config.yaml
output_stride: 2
mlp_ratio: 2.67
label_smoothing: 0.05
eps: 1e-06
final_lr_fraction: 0
Rows from block 2 of a small audio frame classifier, named by matrix and row number. Rows with one number belong to one neuron. Each number is 500 + 25 x the weight over its row's rms, rounded and kept within 0 to 999. All counts start at 0. Numbers have three digits each.
After each neuron's rows are labels from the 100 clips, of 14848, where the neuron reaches its largest size: "responds to" is what is common among them; "loudest" is the band of the loudest frequency at the time of the peak. Only what is clearly more common there than usual is listed. The data: telephone keypad tones over noise or synthetic speech. In brackets: how many of the 100, against the usual share in percent.
# u: gMLP up (value half) (model.blocks.2.mixer.u.weight, 512x384), inputs 231-307
# v: gMLP up (gate half) (model.blocks.2.mixer.v.weight, 512x384), inputs 231-307
# out: gMLP down (model.blocks.2.mixer.out.weight, 384x512, transposed), outputs 231-307

u.245:504505518459491520517450502518473516417497497472480488448523509562521470502496506472502511530493516492473498480503496490527510482499462498493542513507531459532443533507516530481483501504523514505499528521538512531507503502512470492
v.245:454496517505531463526473431467446483426518464526454498479518513509484490538488514474509511513561566468450513481490491505499485453483541501496548533466543474527477528524517520503527510520489484501491511532518514489531519493480495520
out.245:490450525476520489505501502536499482488525501464504496448491477506503486502509519457513481502503538492429569532508456520479502503479433515499540478494527534484486495483521508525495543492479484544500485524527477506505489488499491460
responds to: reverberation (100 vs 25.1); key "A" (83 vs 26.7); number of keys: 9 (28 vs 11.1)
loudest: 1000 to 2000 Hz (44 vs 21.8)

u.4:490518489457525502493542484507475522504488516481502542483481533463529510504516502509496460471491468467483485510502505476516482515553478484506501508514498508488515435490530489530483480516569546516455534495545470530490464480504484478
v.4:536453534533521535506501487486515468507529484503530470522513505483508501518516480474485531491502526475523517474484501496506501498483513490498491532506507465503498564513483495495533534481472451532496474477476530498490528465525489513
out.4:505503492514538493532528496443502499509506496489492511511506548524467521514473455513464505506482531496517479467506550520557497504519531522493442505508500493520505481484521556508507459512517481508471523506499506522499475526537529483
responds to: white noise (68 vs 17.3); reverberation (67 vs 25.1)
loudest: 4000 to 8000 Hz (50 vs 9.1)

u.376:465513437426481461494539475503490492433492541486504532490497514470527519517510519470499464485489518500498483483467490498516477542501511469526491518491517521521456503491507439521494486549509496468487548400461508510489443511507535493
v.376:464460486443532506525517492485480484433499487503494519464526459501491527509501500487499513490515495545476549498466461511516509501491493487487521528468509493505504533562478486486487531511541497475529511489512499485530452456481535502
out.376:476504532536522525496507520481487505523502467539499492488496556475482511485487493546496495444465484464532476541497477478513491501492483518456515529480463494479496489520483534499493507461499477546487491535478481479488503502503504472
responds to: key "4" (94 vs 26.8); last key: 4 (76 vs 6.1); mains hum (38 vs 17.7); number of keys: 7 (29 vs 11.6)
loudest: 500 to 1000 Hz (65 vs 23.1)

u.88:521486476493545502489516464489472503514456527470499533502467499490497530524470523527502480441502494501521502487465497505534458457506484496469475510461540497480548490528530472564490464526546513513500470444534457520465484468489526506
v.88:538453498538499518522522527503528477538476525460523500472494524527513545548516487502471492477503453500473498500419527493522452524515471449505485485502468524489553492478531466495480502471515479491502454481488496492530519516536499459
out.88:503517495501517493485501511434482518504470485516482488473485556493514519507487516500515465500496524454468515476490453464540523496529495482505514566468519508525515519500506490510498445526568503486474500533509513476508483473513506501
responds to: key "8" (100 vs 27.2); reverberation (76 vs 25.1); first key: 8 (29 vs 6.2); number of keys: 6 (28 vs 10.8)
loudest: 500 to 1000 Hz (52 vs 23.1)

u.327:518487489469453499488510560488486489497493515508505526501534462478456466469544476513465490508497419508484506527471520505484519515489473493528485499499502480451533463513563482482491465507543519491535475494523557509488483501494489522
v.327:524486514507528517524511446520501506471522475478487493463475554498492483523474533473500485493508590521482533495531521470512465485491512539502539494496503520535449509529542507506486489496503507538464545527523462491489505486462507515
out.327:505517506505524563525500455460495506444497469480511473536510539489498479521446501504530505484530573504522474460502477512476463503512501556488529474483547471512480519564475467473489493527460466548444491501553497525499520498468527489
responds to: white noise (38 vs 17.3); number of keys: 2 (30 vs 10.9); last key: 5 (25 vs 6.5)
loudest: 1000 to 2000 Hz (52 vs 21.8)

u.205:452457459527495474522506493489471465511511485513464493500519501509498498501496507535497484454514463504525529516486504529487522476493474490466471514480552482495541488497503420511534490484486472488531489418488526504507498493518500511
v.205:474518462496464489507498477460529492512504500517445488481498517461543477473531482482499492483517477522481538507452503475514486492513507448508483478525574513549501505478481406542510478476496497497554537472514487477539481503494490471
out.205:476510535507476492500507499517471506464476508482471501501507483537505436502502498505497503585482516496474510474510525490502483475485511492520491481497465524468468536520449564432518511500524496487496518476486505505498462531532520524
responds to: key "7" (100 vs 26.7); reverberation (60 vs 25.1); last key: 7 (25 vs 6.4)
loudest: 500 to 1000 Hz (62 vs 23.1)

u.472:464493510490480482533487501483479494490529547493499494522502512496511540536525478491467479503468499481516464471514468517520529490446477497533480492530526428505467490475511519475491488497529507477524500461513541532522522485527503532
v.472:513466494525525525538525458531513473515486452463532468528487459527468519463487470518524482446518479475485492480521507508478486483501494494439482479478503540488543468539476483493502461505481507506492477529502451537486503505507498496
out.472:501455490508543555505504489503471541496506504446530437543477478489442448481482502473535497503554472498513532523474533474451505484496503488498513495509501504457511479553491488526490496519477475526529495528446472499498530499543492488
responds to: reverberation (78 vs 25.1); key "9" (62 vs 27); white noise (42 vs 17.3)
loudest: 1000 to 2000 Hz (45 vs 21.8)

u.498:491504521484496467458523488501531470511496493495519482535446492534477527478516510524507488498464443529508490529500457524471530468526563492522469493517548520507512464508496510506523543504523534506497473514470492527518475493493504512
v.498:505454508536497522534486476480496498521534455482451474518480514485502458503541474466495538477513517473517517529468525516512493474433483461480463474502545487501521529496512474480502534463485466497513470482467521511548524483521478503
out.498:507463471527480462517493461479503516480496494489464510494514481512525543438504497470436542491526511530510485516461517464510463499481483527474536509529540486511458562520514507540511494457491486531486536529515496510488491497524503500
responds to: speech (88 vs 35.5)
loudest: 500 to 1000 Hz (83 vs 23.1)

u.276:473496481523484502518465438491496483425537490468493478455551491541497495527522515459512540453532529519522474494511517519502482521461464541502498543524568485488472577490497488494513511489466474527507485450476492510510528505497503520
v.276:507482491517522529496463480541499459460513473483486494501510526499516531535493541508534549469507513491498511455468417529517484507506505488480502516511517502514469565482457472473517525494461529464476504463489510520521539491501477480
out.276:525530517491448475502468514522543478515481492529514539502554479500554561498506516486511512518487492483450517487556444529499496542508480494519501486479490461504508506477509467514506509488499525522506467516511449467543487506460512523
responds to: key "1" (80 vs 26.5); reverberation (74 vs 25.1)
loudest: 500 to 1000 Hz (69 vs 23.1)

u.222:531499505456470500489513540469499513493468477519527510466480498446490486507493483485475449519489511517483542519471483474548498464528471511493523505445477497500499470563565488503477484498563481518482529522520446501491411501488472506
v.222:502469499523497492531487511531514490448522498481482495477496531494465589470530480507503515473507520546465538506498510506455468511466517511521517492506541532519490478512527466532481498508505507506496537499448517502519484503450532499
out.222:514500501512493497511480470524491517523491551453474493513503448563531480485520474518496537531489514509518486489553480535440490518470528521527430488511567478487503455469469566475528496514463491513502489490484522543503540506486504531
responds to: key "B" (99 vs 26.5); reverberation (57 vs 25.1); first key: B (32 vs 6.3)
loudest: 1000 to 2000 Hz (82 vs 21.8)

u.325:481508516489469529521472535542529521435453483500456490488499484560497477484485495452530484534523472526469529489494534488512532494522489501490517470515493499528476517526526498489508556505495465437515502518531511486522487483514484523
v.325:452511503490489519499493472514507494483484471502490537529507503520512526461473524489513510517540464528496515514491472505498505485523571496471509499519512537494515515540477495512538564513471501499478481538492450479509483478534484533
out.325:505522466505468513483509515505513446527498489503479479523510502510528522544478523539506497512507471548461489469473448501535512467489502486521483475474495529472504486514473506504502513439467465503520462533503504477527498495488523479
responds to: key "A" (89 vs 26.7); reverberation (70 vs 25.1); pink noise (50 vs 17.5); white noise (41 vs 17.3)
loudest: 1000 to 2000 Hz (64 vs 21.8)

u.120:518463519505493492498518514478525500528539516495522527501502532527525551509543478474521512462468528506494521459505523473528486526491507479525520504511490496518492508530534469579461541494516473501511522514478478472472478490467524458
v.120:488508539542512467505465439565483489483547477484483461535463485565466485506465516510510521495489522521486496504534512526461486480460523492470513466489543525506487522543482522492523536495484489528484461516476495506478519501491473525
out.120:463501502524482521515540466477459534554465498451502501505493480522476467519520508511494480516482483500487505543511514487492520487480488514493507520533516466468517471454550526524497518475526478491484511518462483466494487489518500525
responds to: speech (79 vs 35.5)
loudest: 500 to 1000 Hz (51 vs 23.1); 1000 to 2000 Hz (47 vs 21.8)

u.478:507518474438471500491535553484515467514485544526496508519501491484531521486515482538501464490491455500510471473482478524494535519487524504535450502476527496483501479506497503503501510517549519460541468438491545520504493542502490486
v.478:512509526483479491514502514474519509476483507518526458500506527465533530518529526463488494523468512467496531509479477465548488539483491477522508476507436503537480521517480474473471542444514484490464510507442478491507490515468498531
out.478:515452488544513534509504499474496496546514477485475471514504550505465487519483461521509506513524514507536484446458534478513493511485513482449519486482478499507517495513519545475496483464489442490490494502495508507474512507511525439
responds to: key "#" (92 vs 26.4); reverberation (73 vs 25.1); first key: # (28 vs 6.1)
loudest: 500 to 1000 Hz (48 vs 23.1)

u.462:466490531470487523498498458466482515502484477470475517512496540525528552492457506545490493499507492536468483500484488454502493512513496509485494518481519466464487523532495509511529488487503481504503470478502473515501489513562516499
v.462:529494483469499501456484542508511487478541488496516490475508456506502479521520504460530473503486514519468492482501542511502504511497494454510518505485506502508511549550510444518485526517515472501508518494512474450482449472497485500
out.462:494473498450516518492490458435472506497487497480480507486466500513497485520502499498544498472519487482459517518478504459481511501505515539487515490512504526491509517501521520488529488488494503502513450471497506534479514509486510523
responds to: white noise (48 vs 17.3); pink noise (38 vs 17.5)
loudest: 1000 to 2000 Hz (55 vs 21.8)

u.126:452464523504485504523489533507450508459454499528525483457465452465465484486498489528482457545525469480488491512471478502525516455526462513497517489490491459462497489526560510488503470512550473497524522518523516488504466498517483530
v.126:493499497479455488510509500527507514477485504530520480510471463520494513500522525478503479513523469511472487474451525497522519497517513464503505477523494495536486497510489489480496561525509494443478512516508474485528499504552512498
out.126:517525506519458520540473496481515473551520458471471503467504530521544494527487485531523504494491499516483534460514446523487515485513540477504530461503499476521470475483485535470494517478494510481505483528508470515555492489436514484
responds to: key "B" (85 vs 26.5); reverberation (67 vs 25.1); pink noise (55 vs 17.5); white noise (39 vs 17.3)
loudest: 1000 to 2000 Hz (57 vs 21.8)

u.304:478502521485490568526500463446489540484464492491466515526466550514541532483463488527465500501527494465514511521478502459536495477477514505491472507480501445483498511536511517501530483478497466497485460482475488540501502506545494522
v.304:479447528506477539541489492549477511465497512507484488505505524455509540513508488485495527515535475514519548490497481480494468529485529509496490470533476521493506508491496477492496509492503506488473481484478521495496515490465504543
out.304:497501489493511494523482482458505464492511474504459514458480503529482484522501514509540506446483515498451516524508485478510507494485464504495528497512518490513487482509529528474524486498508490533493469509553503521508509522474490511
responds to: white noise (59 vs 17.3)
loudest: 1000 to 2000 Hz (44 vs 21.8)

u.167:505494541509491493454522490536507507505467493537478466547514507489522529509519485452503495526515536520496502461539462506506523541488550493519527507460473502514498514503497499509508525493491488465482508497491511474518479461493523516
v.167:473515471508470507526476509464491514466499511487533502482480478500478503467486507520493491466488465490498472529468542503468477479479475520502463522535506458468515477482475494515492462527487517472534452505534487530482530513475534533
out.167:499487482475497478484474512488511469486552545505540545501449479491483500469492530465494515497469483568482495479501478532503497486480491530508481482494506514495502491524480537480479487517512527522556480498526526526512501463566473449
responds to: number of keys: 1 (69 vs 10.9); pink noise (53 vs 17.5); white noise (43 vs 17.3)
loudest: 500 to 1000 Hz (52 vs 23.1); 1000 to 2000 Hz (48 vs 21.8)

u.197:513498468524505450462502536482502503525509515483530486495481431524514475523534492543495443491482486469505436511502540516500513454502474490483497517483535493504542471508522511504506480520524495447503492465505478498439490548497510478
v.197:523484495510516455475519507472518499544462497474564511479474474502503521494521508534540462472457446466516497533509488503529491483537488495463511524504482499445573436508496511493501498513544526509500478523488450449486488487492514506
out.197:469508487537475473499491490505489483512475499494497475452475484492512497478528507518482484494523496499467505510487455494508506456551492507521551505498480506509524490540518527556513467475494496520499458548496502444559438487530494549
responds to: key "8" (71 vs 27.2); reverberation (69 vs 25.1)
loudest: 500 to 1000 Hz (53 vs 23.1)

u.191:525470516463502532518509535465494474521484485504443524535528514478505548468518487535488530499531442498485534495453471499509530509500509489458485490478490484476518477506485483493483467481513532459503466482503533532517491474539506536
v.191:466456512470474475446460512531471478491497511535500501497493457499496460521499526476531465527505495517476518515511477473502513500524492479503536543477495514515489503520514485528524514513531459493522510473492462456506485512488493470
out.191:522496516491459529491504496440523509543505533491493507475435530498550493513460496532474510510509503491488496512484508478480486517476544511479483480489496484460491534473487524514519512485496466500466451493477511501469538562496496522
responds to: key "*" (56 vs 26.8); last key: # (32 vs 6.5); last key: * (28 vs 6.1)
loudest: 1000 to 2000 Hz (53 vs 21.8)

u.230:482436488489510493538530508488508470487546484487475495494483527456522537481504494483513490466493526490487500478521525489529483515468513496512530550511536495490466499507508461528508505513503524450478527410495528503501476478518508551
v.230:502499454487499534498479497471504509452500480470457532477518526510495495490516514513504511459477491521471522515517458496494493499470515517512472517525558529471491505495487449489525469522467524487525470493544498491500528492476505502
out.230:499472561546493547509505498545496472516531472532452512502489494520526503544482487536505494481530492566483482459527485504505523499505518490462485496459477502487474494479492496466504515451504460500512501473469542472511510496507553505
responds to: key "4" (76 vs 26.8); reverberation (65 vs 25.1); key "*" (56 vs 26.8); pink noise (43 vs 17.5)
loudest: 500 to 1000 Hz (74 vs 23.1)

u.56:519474462502495461506497549513499479488510515548510515499544434502446502483534484483524492479499477539505496543498531507480471492497491523484513522501493497536516479518497468467507521512489468470502500505517498447493491502504510496
v.56:517458510521533572571526486455495520505538506484543506508524528502509552516518436491485543498501535493524512503527502480523478510440528531491502501509467482529482538471493509480499476454484441525475504501481510512488495498510503460
out.56:502518485502468517476494542457501464479493513496512494494498436510525431463508494574505506511484487473509455517505497485485468483463474497567473503485491514484495510519487533523524498497502484553499470512448483470495536535487499561
responds to: number of keys: 1 (47 vs 10.9); pink noise (44 vs 17.5)
loudest: 1000 to 2000 Hz (49 vs 21.8)

u.399:518510524537519500561509466552493493512498478515500487555524521538513541513494514478454526484484527521520517520521485532498511505487515506486499476495482498539488495477494531457487527489453494508466526520466498519523529487528477489
v.399:474501505465502509516498493418531511514482506480479530473514524497552501503494482509497487494479494504496457494507438447496485527488485561516489483471495485486482525484475522528519476465505534530519495479552484516514477535462475506
out.399:513505494516503497488500534536493489496428496511488473492519491506514484489489458525528481513541539489507496479461553488531515505524539446495552516492516535519509502515509491495484492469509516484506499493501520504434488486496487480
responds to: key "1" (68 vs 26.5)
loudest: 500 to 1000 Hz (62 vs 23.1)

u.500:506533455503480486483500498486471514482469506478471501485514509512470487499466503528508466498506439474486492514505540498480539479507427505514472490469502509455508473538543508522517486501505527498491478484554503505466480495479483513
v.500:504456522510474560501491525504486531498479507512485518492541465507516465500533477468480489522521522506467533490502492470500525503487436514502526505501493470496498495485520470500477493490530471517526520528500540485510508467534476531
out.500:499517512540529509504493482504510487512552511503495425549500510486487525503534497450498515453509530487519532491504518517507487511492545490494501522506487494538520485515492487513462514483518504490475510484469505475533500483518531474
responds to: key "B" (75 vs 26.5); reverberation (72 vs 25.1); white noise (68 vs 17.3); last key: B (25 vs 6.2)
loudest: 4000 to 8000 Hz (43 vs 9.1)

u.59:463466545507475504520477493529463522493515489499482469527488461513467472473487514455483511539535494502500532504497564468523496441514503487485512520511512486468521473539487538502519504501533470476490479529444493501484526481512489556
v.59:440500516511514507515457472508453548493531449531500522507490474489475490482476518506508499519538499515492493516523489509470512416472511493471527483500504502497524475532486541476506519501476492482478466570536501508509509484513466529
out.59:472497496476476521471466518492490517497514494525464529460470549479506508484484525509507478483439508557464453539529445493543499511475511500459473496526470506511477505505447527492503489517493491531495477531549496478545508520499480536
responds to: key "A" (68 vs 26.7); reverberation (60 vs 25.1); pink noise (50 vs 17.5)
loudest: 500 to 1000 Hz (68 vs 23.1)

u.351:475524469443491492511508477423507513493463503498476505468508518489504545494465511557520495497527475535478471488463461457482487524493491529514476504480506478455479531506479500527511501506511539475541503463530492491515483481495538476
v.351:550509502483494506521503515539542500505520504487528478479530528530509562512503517502530515495510503557478503470488477500489492560485498521522532489529499531547469512460470504462493526465482533467470508501546505529526483525518528476
out.351:506507461493471451485492509476526519534489531480524508484506488486499447473494490556477508531498467497553481512481515474459491508506496536534498463495473511462527483512503524508523486514515508531541465497490487495465522520466478518
responds to: reverberation (96 vs 25.1); key "4" (55 vs 26.8)
loudest: 1000 to 2000 Hz (63 vs 21.8)

u.398:474490450506524459495512496469472464506508506517466515508501495532494487474496506532518473472502463492534507510498526520476520468489488500497469529477548498512521487493487482510527459510512493504564488431514524524494479515504525497
v.398:504485476530494459465498495493526473533506488512488505484480507503526473506486524520539504471509451515540536516471485512482518489502483500492469509502573517537524523460481449519522498498484500463559492459524528545491486512495487501
out.398:484518534517510522491502499501463517505487484485504477535491488513529473533516524476502541545490536542486476499495527470474507496494530500528516506490500501497497527466454530492485525498522493473524543495460498501503498474512530529
responds to: key "7" (100 vs 26.7); reverberation (97 vs 25.1)
loudest: 500 to 1000 Hz (72 vs 23.1)

u.285:493489461454538475528519499488529447479504497502493533520539492503494522486480487546530523477501453532484501497500510524504526503478500503523468480488518514507498471520477491506554499528496538488509470481505513505496461507507513493
v.285:504492518524510484544469470544503513487507529491489480497480538469490530482496503518511508487524498502475543502495525499461464472496521524519494499467488531523498500562513497549510467484523484546486489485474462510527482509455500520
out.285:530461515505495502487489465471503530529473528512491494490469479461512529518507490469456497461491504521527484518488472468531469526506517523449491546494506491544473514501493481491504488463491451511483485499484486520471545518480515554
responds to: key "*" (96 vs 26.8); reverberation (75 vs 25.1); last key: * (48 vs 6.1); first key: * (37 vs 6.5)
loudest: 1000 to 2000 Hz (55 vs 21.8)

u.18:517483482490493528496522517462517488537491517494493501469471522453540505516516467475498470491481481485521533481501483462540475510498506514483474490472517497454547491514529453551478484486531501497511519466538487479507453468463502517
v.18:591527525503483487507481521554549472491463529513536493492499472498495540491530460522509521508496451497523518492478471528495500531510496486509520450475501532540492500512502489488499508456509506528494457501496524510503492485505465551
out.18:459509509507515524457523490478490517494490461502453495466471553527523485486505520537478466497533496534488515542527486472483493534478509503484478520482458483464485533453528533476520496495495476508509467548486482484477515514510517479
responds to: key "8" (87 vs 27.2); last key: 8 (57 vs 6.3); white noise (41 vs 17.3)
loudest: 500 to 1000 Hz (58 vs 23.1)

u.266:477456530495483496487463496483489518448516469523474493471524486464505450481482476469533511534544515489483530497500486478492488488521502471489528508492505497521495568539488482508554499504481498488516468515501457461501497473473499542
v.266:502480517501496503498526549530443455520478516508523527487515434499490552501538497509493474512457465512495526498496511486494520503472486485497517503463485544491552493534502479519476520470532472507528477494496531455504467490510512501
out.266:484532494527488487487518493525507462551476544480535495549472499505518529496494485507482495529443486501512487476497474504568473486479529525543457510500514518499551480468506546504516512457522487508475487516481514484536512520510526497
responds to: key "A" (93 vs 26.7); last key: A (76 vs 6.2)
loudest: 500 to 1000 Hz (54 vs 23.1)

u.104:468451499521479500494534516449505493539507481512513502487507511483523520514516502497480481468496462459522519500482498477519516509481474484506481509478515491471533525514518459545524526499502462508515488445479504487508464496491502476
v.104:557505509513450502530495568502546502504481536514484477506508484477518512502512452474488502480510478511527515506446522525546508512515473460509504498470494478545499528524490457487510513497500499480502494467496536487487475495554506519
out.104:508492545519508499502495507542487507482489494489477524519508520553509439482499515518481518573476527482461511534490504507490491500488525490493495474499462495470478513491481546470492529522488533484487510492500490501510489486535473502
responds to: key "7" (99 vs 26.7); last key: 7 (67 vs 6.4); white noise (51 vs 17.3); first key: 7 (26 vs 5.9)
loudest: 500 to 1000 Hz (65 vs 23.1)

u.509:484503462480466460462483534491479475483512502508508497455510441467464476510545513496514477479502444503483525526493497510485470510509462472496484510492513512505522488506500441513507468523559542504516510483536484459511481487491525518
v.509:500484501473514511515492476474459482435532486498523528483525448514504502502488498494514494492502517505489509474487484501524504481486488499478496525461538474511508532558499485502522500529496476483517491491537480474513470459518522487
out.509:478473529510524538529547466459494500469521486483473516553489519506504501513480501473470483466543566463495491447477488512485518473499505543485519496482554513517500518525550497499472512529444461505491540455459524499481505489512507467
responds to: reverberation (57 vs 25.1); white noise (55 vs 17.3); pink noise (43 vs 17.5)
loudest: 4000 to 8000 Hz (40 vs 9.1)

u.482:485491456461500481495505533429454524468494508487484534462516463481458502455510508511512462495506462518448508522499523501506497462499468501501479529512515498457501464508506478509503473504544542462530506519573500486513486448520493501
v.482:475472478484516472525531471483500474486541472500494502510512534475497555511533500490510513459503492512515492474535490506497510546464503488505504510501527502522459524486474467498546493527477510512472534453529535519490476471513536508
out.482:550489523557517533509513506486505482477506513493445491545543499510496505499486504492476497519535525459474514454496509546503518480518477500480512472468493487480500544541534493469458507490504477547490484500446522490471475499517542474
responds to: pink noise (51 vs 17.5); white noise (49 vs 17.3)
loudest: 4000 to 8000 Hz (33 vs 9.1)

u.410:488483530523584485495531447552480528516500502480494515530471533492530513533478519514525491486499544524463522483554479508515507516481551514494532496474489536490509485507487497528512525518489476540478490503505492479504484503519516475
v.410:497458517499498473436485518579490483506494484507499504503502462518490484490508551468517490525515487560459504487533480531472519526532502465489537498522484515507500491480488467497493535513504499463485509502523501450519483453564487526
out.410:499493494513477540518501503492478496470470514493505507493523458481475516488503490502509493487507499464468557506515513536499536465513482493499497528502537468493503486508514506538505452496520463508471474452524506484518476504481558526
responds to: key "A" (54 vs 26.7); clipping (26 vs 7.7)
loudest: 1000 to 2000 Hz (52 vs 21.8)

u.450:472485486490516462462489521529519470476518497470530486461524443526465540497525549505536476525519462519450501477488511511493480521493482448518485481516514544483491519486460480524506527509505549473524516505509496457542468513485530478
v.450:518497526501515555506522506494487549509474522508465530512460546518560529495481507518490515469497513516505500530487478461465490543488541505514491486508475484499508497497478487492475522495513485492507481501490522550491509481483522532
out.450:502478486506480525498495514456476492514495495499538482533487485505484441517482506509474511510525492493497507486456512520473511480522489523553509494472482472507509504518542515517517473514496499494532489477526458486466480492519457491
responds to: pink noise (50 vs 17.5); white noise (39 vs 17.3)
loudest: 1000 to 2000 Hz (68 vs 21.8)

u.477:507491458440543497491529515490513493499527545497490539520496499496502489496500478514500507473485506439522489496496526496520522504494514489514498531491526480490482481494527522519514488546539500490507503427481546542476497528480466457
v.477:529543518471494485485519517528495536507497550527486445525485465497517498527480508468511488473508526495527492490507487504510469510541544505505492520473504482530510484524480507501480529518512504406493529473475519498508465507467530495
out.477:529511502509521526486515486500505500514489491514480503537533506466475538453512521502497500509493519513449501481466441545501516475522521511470501502474519466490498498528507469509462527499474518469516518519507530522532513504516532479
responds to: key "#" (99 vs 26.4); reverberation (89 vs 25.1); last key: # (39 vs 6.5); first key: # (32 vs 6.1)
loudest: 500 to 1000 Hz (69 vs 23.1)

u.82:469512535503462490509465499466480541455498454516482478484472475510451470483473482472505482533519489513467508542497556487511505456529484472480528479493487497514481499530506510506531500506498473475486521541534476476482453475476469533
v.82:480453509473510481507534459566516466516525543480487477527482478504516534507560501469532497453474516524525514487519507481545475566475518511500493515494514512511503477500485490538508502496529486545480515449462505486503478536516524482
out.82:527482501506497509527520517523510479525479529503488543497503481531519522485522475476471505523513499528465532477482473517496514508498501534485479437489531555511498477526505486491480537448485472539514501534505542504547506510488550506
responds to: key "B" (60 vs 26.5); last key: B (25 vs 6.2)
loudest: 1000 to 2000 Hz (55 vs 21.8)

u.479:499504484513487480476532492439520515527478486490516500519477498490510525501522523522529434478481512519460495492498493512512527471499521472510485499476515536481549471508503489520487484510525497488516480492516455517497463519523519509
v.479:490451515525528464449546503475523497552501458510530532544494519498496512479497527509547487497493488484476498486508497496525547494492507491510515516465486493476554447480507503543486524508504472479544517500494519480512457473498495484
out.479:503473494535522478462525510479508465555515479521515461543547446501497473528527502462511505516470494471485504512480500530524494526489546480517553478491507507488529515441500492523506532510486520513510499509492500504483456503465536491
responds to: key "7" (71 vs 26.7); mains hum (51 vs 17.7)
loudest: 500 to 1000 Hz (69 vs 23.1)

u.90:527476518529500471481511525505469502532476506499472560478486474501530534533489494526467505478516491541501517480488467512492527468497463480484491508461506523505559485515510486506487517469529489455547445460500484497493506504469538493
v.90:548481514505496515491516538570562485527482473489508505462515538539522489521480480506519509506472481536466537505510503480489515548484507487491529467500474556513493509485503464459495554472492511512479488505514500512510500521499479491
out.90:485490502513535507542524483490492507478474519497529483520491514496510512519467501483437497482515500469503471512447517460515495490540504497510506519501468454496511493528523537484503493517511498468500513506449460508487491465492492507
responds to: key "8" (97 vs 27.2); reverberation (91 vs 25.1); first key: 8 (28 vs 6.2); last key: 8 (25 vs 6.3)
loudest: 1000 to 2000 Hz (61 vs 21.8)

u.213:480476494481464447479503501516508472495513515496480484531447475518489480514487488471519487493495484495479500512468519506517506488496484460470518478485525472536492486517529472526531541524538494453524499447490535507510490467478493496
v.213:517470484535515470504502472519516507488515483474487463500493525500452496504502508513517504484524538512439507480551528511450502495491516546505494491471504529492474483572538496527502468520528511528488495489473496514498481521444479509
out.213:507518482496495481533473480540500515463502518500484523513536497514483523494480500507488515528558510545493494480472496504490491509515486515525528481517488499515447530509522507505466531471492513519492518541500508479475471474519495467
responds to: speech (97 vs 35.5)
loudest: 500 to 1000 Hz (96 vs 23.1)

u.223:466454468454531466493487482485470470470527507487480515464548455454458539481519510517530506503546461494470496454488494511494486500489472513502502548464517509498495544524486503568535491518523534515509512482545496460530466469481507502
v.223:449487502460476519534510512470462513413464502518488506456485522474514492480479510508482469514473510508534501496493477460515490493486483538518510522505483478532449500510489498485505512508540508482489531533523531496500488488478497589
out.223:485530504479454548481480536511498505509492471505535454511518495473476461541491487485487486545499516537517503499482500512472520509547493504515526503492505494520480515515533494527492481513471496517507542508548474469503485494490488485
responds to: key "4" (58 vs 26.8); key "B" (54 vs 26.5); white noise (50 vs 17.3)
loudest: 1000 to 2000 Hz (46 vs 21.8)

u.419:502486500473507461474496514458486513490531475511533496473527465503460479493541460533482482506509481496471543548491534510462503506488497485500509515477507489485510469540520464496547454510525481530540503501497478468494463521495543483
v.419:474483458543543459482475453516468503474546479475495493505500494536436497500466546531535526488533522500450507523546533534448483472515542512481521526525522530471481492509529531524510520537489534523485511521449488514486497506486476473
out.419:512464479512435470481476552487489456517499483529497485498533464492473469477574481485477506510500424484462540558503509527450525521478516490532499499490500511498524494472500486525511479472495507519544510537491514481503520525542501474
responds to: number of keys: 1 (38 vs 10.9); pink noise (37 vs 17.5)
loudest: 1000 to 2000 Hz (45 vs 21.8)

u.286:476460523452544519508459459532443495414504508496441488499556458491490508467496502480509550516533487504476550501521461478502472520498513538489526530497488486489467551516460484502524476482509508504518490500466505498521520453501493531
v.286:488485527485480523505490422492482525424496499495491507495465509493512486512449534484502490501511514500474463483488476484530494465514504515505466486500521460502474539556489502491534487503496476469504436503548467545493512485484510492
out.286:487458479509410514491513501518524445534548510474533478549477465503507500506536489491492495532482475512488505510483515518500479517457482474518490490511533505482536484482506484577516533462462504522522510497477481491495493487529515490
responds to: key "A" (100 vs 26.7); reverberation (63 vs 25.1)
loudest: 500 to 1000 Hz (56 vs 23.1)